config.yaml
encoder_arch: "efficientnet_v2"
model: "contrastive image-text model"
dataset: "drawn human figures in many poses"
train_examples: 195000
image_size: 48
crop_scale_min: 1
horizontal_flip: true
tokenizer: "word"
vocab_size: 44
loss: "sigmoid"
embed_dim: 128
encoder_norm: "batchnorm"
encoder_activation: "relu"
encoder_channel_attention: "se"
encoder_depths: [4, 7, 7]
encoder_kernel_size: 5
encoder_stem: "single"
encoder_expansion: 3
encoder_widths: [16, 24, 32]
text_encoder_causal: false
text_encoder_width: 128
text_encoder_layers: 8
text_encoder_norm: "layernorm"
text_encoder_norm_position: "pre"
text_encoder_activation: "quick_gelu"
text_encoder_mlp_ratio: 6
text_encoder_head_dim: 64
text_encoder_fused_qkv: false
text_encoder_bias: "all"
text_encoder_qk_norm: false
text_encoder_layer_scale_init: 0.01
text_encoder_parallel_block: false
text_encoder_inner_norm: false
text_encoder_kv_group_size: 2
text_encoder_positions: "rope"
init: "kaiming_normal"
residual_init: "zero_last"
optimizer: "adamw"
learning_rate: 0.0023
beta1: 0.85
beta2: 0.98
eps: 1e-08
max_grad_norm: 0.5
max_steps: 10100
batch_size: 256
epochs: 13.3
lr_schedule: "cosine"
final_lr_fraction: 0.05
warmup_steps: 2020
weight_decay: 0.0
Rows from block 3 of the text encoder, named by matrix and row number. Rows with one number belong to one neuron. Each number is 128 + 24 x the weight over the matrix's rms, rounded and kept within 0 to 255. All counts start at 0. Numbers have three digits each.
# fc1: MLP up (text_encoder.blocks.3.mlp.fc1.weight, 768x128), inputs 0-63
# fc2: MLP down (text_encoder.blocks.3.mlp.fc2.weight, 128x768, transposed), outputs 0-63
fc1.585:166149159163146097124163089124145099147168104127132139133105120118150075152142134141145152161118080070122108149102138139179167159128077139075103111098153121170147166113094117141125154089122122
fc2.585:121123141122150126164152131116150108108106117136133135129115159116109127112169136127114116144144125124126123134072070121126111144117141117133128100108129128144130116145122132122127151110152127
fc1.586:139163143134143116114159108068167154186133114118166128112120109119149122119160090147113136183150094108073105136100140143127137104092150152113089099089122091173172167139097116121111160110113125
fc2.586:112112189201177155122102109048154054135147158143139126129136129121164140148160087098102079084142131138112120129131123151158176121144133127092151157142128081148130111108156130142114100133149140
fc1.587:162155145130162084119127118091110112107134115112142143098111158108152107120163135137143139132127070076118113136110146144146161180151118149072123090107141096142148134141092100109141160130128123
fc2.587:159140133139178101137181140125098101140135149128151172122109115110108141154148102120127122102110104100096101147129102150139140121090084127093142116152159109105132131128125118078120132107146138
fc1.588:197148130124094104102166106073135105150152152094153154119129160105144134174157149115122117131097097100109094149131158120145161163136132117124093106091153117134151146134083095141130174114125123
fc2.588:150148162125203117110147173103126138090120124166155182136148170127112153153189130089156165122148117136096087115071128181127117135123133135156181124122143117182107127149159117096147095088136130
fc1.589:123164102132166126111155106100099083112145131114166151118091123128136121166156121126134135103106098127131125141079167109157160135130123142088120103101173159154152134139120133124113139108123145
fc2.589:085179144142178093176171100149168100121191152131132099126172111140169167145190099090134127093133109166137087149070138146150112118102088127084136147070162089159066126136178125149073105103101155
fc1.590:140135110139158086103147114112122122141163131099165138076104129126164080161143155122134144098160115089121131169116126137156151088126151133101117106086154125164154109127078122110112126117099139
fc2.590:059148151157131084175143104142130130096154151143147151119103059119181206110184138118114097104122149145144045090132172137169086136122086105141165129115126163113081115102125114124180170112146164
fc1.591:138147140136148077110137110093099168156138147125175126088107099133155130149153120128191136110090069077116101118155148113142177138129149122094063105095161130113155148153119105119135148114124143
fc2.591:157143140138177144186119113124128145117125153087092112113141167133130133158189121123138198107143100130134089155114128145104134091097106150122120115092163134157158109124104171115155145125139142
fc1.592:170145129126158111096157130104134092129168154119153145119108108128155112150146131178149129113109098090130110140120164137104166161153108118083105104091161116151125137145118117130106162092107184
fc2.592:113122144133134121129129129116144151095137112110144135146125136162134144128197113099109153128124105141143094142129102139130109128120146115151154124117139132143142137136118124163154161076119161
fc1.593:142133113126151098155132088113081123141164110104149178110090116118117100119158135161125138081125114103120097134108168160152143133128092156101084087114153143161154153149076085118138180104122152
fc2.593:144132114136153117148110130135140148159097148135108132150115148147149158109182135132120125100142083132110115110125077129096140140105109121119123111094147153134112110128137137127118110138139142
fc1.594:156137126129174090112150095079123099109125145112139156082110118117164146135147133116136171136096125089087091145117135141137142135140123109110092078095130121135139179128111114130120151094101136
fc2.594:114117140135122136127133139112130160141146128156133117158126118140126156142184144122137157132118096097142111088113095134130120140131129151136132145147135127149137118130127141088160134103132125
fc1.595:136079081146103096106131103105146096166133103103157189102129122127129113143162128126121130125131094119144142139085119116120132125096112141115118121148147119139183130144104127126111175092127127
fc2.595:151161131143075154127106145163125127147111112139139126095141152079129120127207146084137172124109115092176095083089120108057109102163147118164150110104096099100121150130168162130085121097111128
fc1.596:158141130161162097141189144096097143137132139115182149105144163124146081130145136148157141124107110114112099149107149134147179142141114132101108095145154126137139169134105100119167156106129166
fc2.596:133158160096148114156069117133177116160094112140108105140149174158191119202179139106106177113110146101063197142122118113102162129150121103134079119076150147122084116138143112150128115139126121
fc1.597:161154150132145071130144093107135094122151139122142147101110126117156155182165118148172141121110109112111134162116147130156136156124110142102121106098137116169165169157117094140129120124102122
fc2.597:161109169146123094142126127152101153113159134118142153100128136155106158117240127114112160143111111105136126117118101137143121157127141156103127118114163132148164126147144140115151179134139134
fc1.598:156139130129154086115150098120117118140144167072158173094089138095159098117158126139143134163099124100121114139115146154120126177106107124116112107065162107157127146156092162137151173095127147
fc2.598:134124141103160113146123141118116137117115108121163140125113132134126135099170124121103125121144112171136116112110115115108121101129135106132139124106131121158117118119121158115127125093130133
fc1.599:167151144127141111131138066101103136127180155119140143088115135129119111152132120146135147116114094103119086161131136167127171160137131114081093128111155117150155164165094110118161157084113121
fc2.599:135142158108171114134135132102119140131120141127140141128121135137118159144191114120139151149119104124150105155120112134129115140113107108188144113093130135124149122131112145151148138103162125
fc1.600:161146124148134110116169113122132112132139139111149134083109135127168131136162136141148122123105089135117060174133142176129142175152118130090059119096151107145123171138121109145154179091126162
fc2.600:130165114122147136161134151104107101124090123135139110131091113165133112138179139141109130126145117175131078139109159114117165110146147128166134104139115134118109141109116182117151106107100088
fc1.601:147121131117166085146166101091120113116138110130165166091103127125150104139157118142125139123118072102155120158130119136148129158142097132085105122117145134137142183169084113142144146113122148
fc2.601:150126154128177106175127141129120140138109119115129117159135141141123131123206124130116137142138116094128067112095072123123134142112138156140133132104145128141120126128154149136160116121136132
fc1.602:133113133134141106127149099109142113133126111129151128098095119115151121134150133152138167129132127111112107134129122129168127150114100137098084114098088123125159198117114117111145142110111129
fc2.602:126139193138185080147131164130163148164090147168114122117122121138154140114200096097122153116157150132122097129144078131118074123103105135120136148094060099128095103136122128123195150121121130
fc1.603:160122158095138085100188095099138147138133166097148125083122150112163095106132128128150133138110097125108075127142107120155143169142128115106060059110156133140140162147093139132120174105118159
fc2.603:099177156111094139165098124120141108130109113098100134150115146135177122173139100128118180135133126145146077133131151117122113111123117132168101092118186155120134136114070131137171123154085107
fc1.604:162177094129111114102101129107124101129124110111148180079111124116128113140149107146136112123129101122097121139131104145140125144148098118110136115128108128148149160136102113155120126103151136
fc2.604:149097148145184124177143142133128118132089128129199143171125112150150124149202141109130155138101126147155114163133101132128093146124082118134175101106146122124181102166114128175122081051133151
fc1.605:161158136142110100113143133080129133156121163131143133064113137132180135153133124115122122149129068093079111166136146146158123189110110144162096169104098135135176128140104109131133140133146156
fc2.605:095085076170125142205106117107086140123135117182160127130122129178103141095168107118114085098137142194141061174126143132097103133148151090106139131096157103150100122177169144075116093158095111
fc1.606:134116115088105132097137131134157105104181159105130103130136165134142075163147149113146130097116119150160133125116118123150113162119118119140135129114127131127112149161138156148140107077114147
fc2.606:115109132113160141125108133150107144134118136143116119143120126125127124127161145138122127131117135125131113132127152124111146114130122128137124142132122130130103123148122128130130140144126135
fc1.607:130133134115164121145182111100063104145119116131157168097100133119141103112176099139130113110109112086167103135113153102138181152121117120108110123109143109128119159171081130108091156124112154
fc2.607:176151165086127100139144176136155117138090151122146124078133133154122145127216147129138150142118171142139127123134132126168141100137114161141144099104135141084137164121186130112174096173133115
fc1.608:117132189124162126113167153107100130109079094106127094122163099099148117139112120150129152093138141140131129146135120141118111135110106074069075127169148131124108149168120152116092187150135071
fc2.608:143127138107144133151138130160145124121135124144113126123112119167110144112158128137129160134147107132143166109163186116142124158114127139141142111079106138149137148132136101101148099131121128
fc1.609:124110125120092164087132136098162116101176139076099128136105175162133065120133155146128117100163099125135138074120129096161143130151112151122121127099105141133142142149141140147102112072098133
fc2.609:103113137135163106129117125153110135124119118145110124125111115127120112119173154126113129116133163131133116125132132120129109119137123116125112129150107123126133137143137148154112140121138118
fc1.610:151128161138144132126153105109152112113145147119151172144120118097123126128139125124164128136139117126090081161117154121132160130118136146077100146115141113160150178131099076113104135101124136
fc2.610:166157130149112096108142129075113160095156122119157125153104150154133125129175101118130133152103119189097125121097095152125133174138133150158116121101139156121115096118122147098160082113129127
fc1.611:165142114143109102120158142085113094144140132097147133102112125119127111133132130107181120133129073095123103160139132136139158173125108162128089118105132091142156167149092080150139150105129123
fc2.611:131121141133193100165132162163136145153111146119109152115115126123177110139229125131121160130157116162112085142108074117107126136120110107144150069095117126122137119123082171149185121117129118
fc1.612:127109139117139134135157132130135104127144126141127144122118143099145089148151100125131135152096082077133115152123115116141161142107131124124106088114131104141157183110097104099100127094130137
fc2.612:133095120137130105143110103137111163138120103157132110145139113126106113099175116111089140092171112175113066153074129081141122071138086161156158125068114101101107201129085130124134116154045154
fc1.613:107136125147154134136130086103140108146116117106172138121089130103135137131146099154116109112112133121152136105093098131164139136152130153119140087107150147117169090131109128135141155119101144
fc2.613:106101082116117155050153131116127151104158069161130156149149142184099078129131153118136122154098125109127124130082146124093200142104039142159138181158139100115130117113114116044086138123134106
fc1.614:184138145159148109118131064083147097112160135113132146110090147136166108157128136133122136097102121099101129150106168147138154170106086130099138145110129116171164156159078084135144146106120139
fc2.614:150134126148145158111145104117119142108128104150123109140123114126142150128172127137131123157101113162155132106140120115130102120121138104122118133087094110177092122140128134137102110076167159
fc1.615:186146151125155071145133106159108104145153143098143129083092131104129118158143107125150142104119092110135087151102140135150138144139103116093084121106169122156128179136104102129143135098113175
fc2.615:144122140123147120152167139125160151104161135103141099173104100193129150103213101123122117159092120122103146143109119163112121121132151132151118095116123160122119093125105147141175110132134160
fc1.616:172137128150146102111155107110111095127110129104153126079088147127178119154143126181177135118105101093094139133096124131150145165109105134139093076101155093150152161137101135119148132104139161
fc2.616:091135146118116135166126105096142113143093130121143174139118138164131146127183130108121168148144122142147118128104110148109138135121085103121144132135143115136169118117122154145163166113095160
fc1.617:140109181151150109129138118084125106122135157114136162130131089107133110134154112125112160087090101099108099154143147144149101120123092106100121175107124132140103140133082142099115160117120188
fc2.617:151146116106081046099113134132104111152122120109085152174149185108081146125184140135110207122163132130141119062114170104148145224119146125163119096111109139100117103154104103128098146055183149
fc1.618:180120128149153116086175085106133093136141156131091123115118135118146105155108174128143121130101079092100050137117139140158188154132101127103098090117169123138140160134117114127124143107131114
fc2.618:163187113143143139141137103113162157140117152138135159120140091136080171108190145157191124120055125113126163119102136104147168144135157114163149141152153132153097132096129155150107158076149126
fc1.619:160134134115168108100172134125157112112140164090142143125154150087173104105165105155146146127118098109089089129092127143127192150109122149074110106093166142128142143140109076113111160117109157
fc2.619:144145128148133162132126135116152159165118140144145146172131130161116151083155169106103108127184132140100132119117135153103147110091162116125129121086145123123159120127151125196120106139118125
fc1.620:171148142148169107105155095091121055145124136156163105119118137114169095147126137154121186131099113091077126122109125130159141117110134085095080123087153096132184179142122122110129153135113128
fc2.620:126146148157169125159169147114116168121127115127142113137143158130107109128176123108138160144087131137134112114090109150129129142107142114181133104105169138142111125153127186140157159097127147
fc1.621:149137139120149101097140112134155106143143166138175135097126128114197115118143146138079116159133086096099155190119149117153143160112114114123141119120172109170147152149070092100143133112061167
fc2.621:153164142132107130140132136160151155050127086137169132133160149174128160116166113096129109146133176156120145202094113138164109092159112108131125106067174084141134052127098131149110092150116084
fc1.622:155145134148155092135164079074107113121135152096148186104121132156154145145154151141154142132103096099126101137139128151130162138147108131106118108078172138145139165115111104095120126106146120
fc2.622:157116135139096097155176158093150158158068148113093142113177128136178128101185118111105169088127097121079114090089071080077118153085126146149158114086128120127161141078136128154175136116126132
fc1.623:170135119144161085136151102116118089124145159109151159113108129116130089136161111149147125112109099111098082151094154119123130155135153127087099136076163107136161119166104111152126173154137148
fc2.623:135115167131161089131174109155128134138129130141153110139125142130108155116222124127100146134122117148161106147131079142129096130119123095187155116105116128150137116138124159140137133093130135
fc1.624:130146130121125098139136103136109103115111124110154143124112136131122094134161110138115114129079091089102104146099155115112116167114115102096111088119127100122148138149083126102135137090140131
fc2.624:176096153126163083157155142135145121127117104097158134120131144100105135119204113128103139136140135134096081133105054112118139070109113097151117117091127093124182136155096169118167139089115096
fc1.625:152134122145147113133170121081176124112119126134143148075128123141130135116184112125126165101092150122083099150128135084126155126137119093106086108133160127158147153119080119125150148077150151
fc2.625:119119125112155121187115135106112138101136112134124108125144078124129121154228162140143154095144156157145174093143120113130098107107091132170126078101132151131132150149110121134133093106093156
fc1.626:165139150175153089115152121114119086126131124125104141115127144117175116119165118108124125140109125096114126148101122135152159145119138110099073090114110137181143168145088121098118123116098174
fc2.626:148139135136118117156116106123126160097136132132159127136112124143124128114196122141160126139120128137135086105127134155131110109120102131135119072098179143154153127112155099104102113128105125
fc1.627:155119129154165116141169094104124123135138142097171146097137131119155113139135127165187155101123110109123085144117124146136163140140102126086128095091158135156123191117086126146116148090132151
fc2.627:170168124148135108172109148136151147167100103128144083150144151140172114158212121132097154124152145101120086105099090137129171123139147161116099149083180098175140086075124141099118175091102139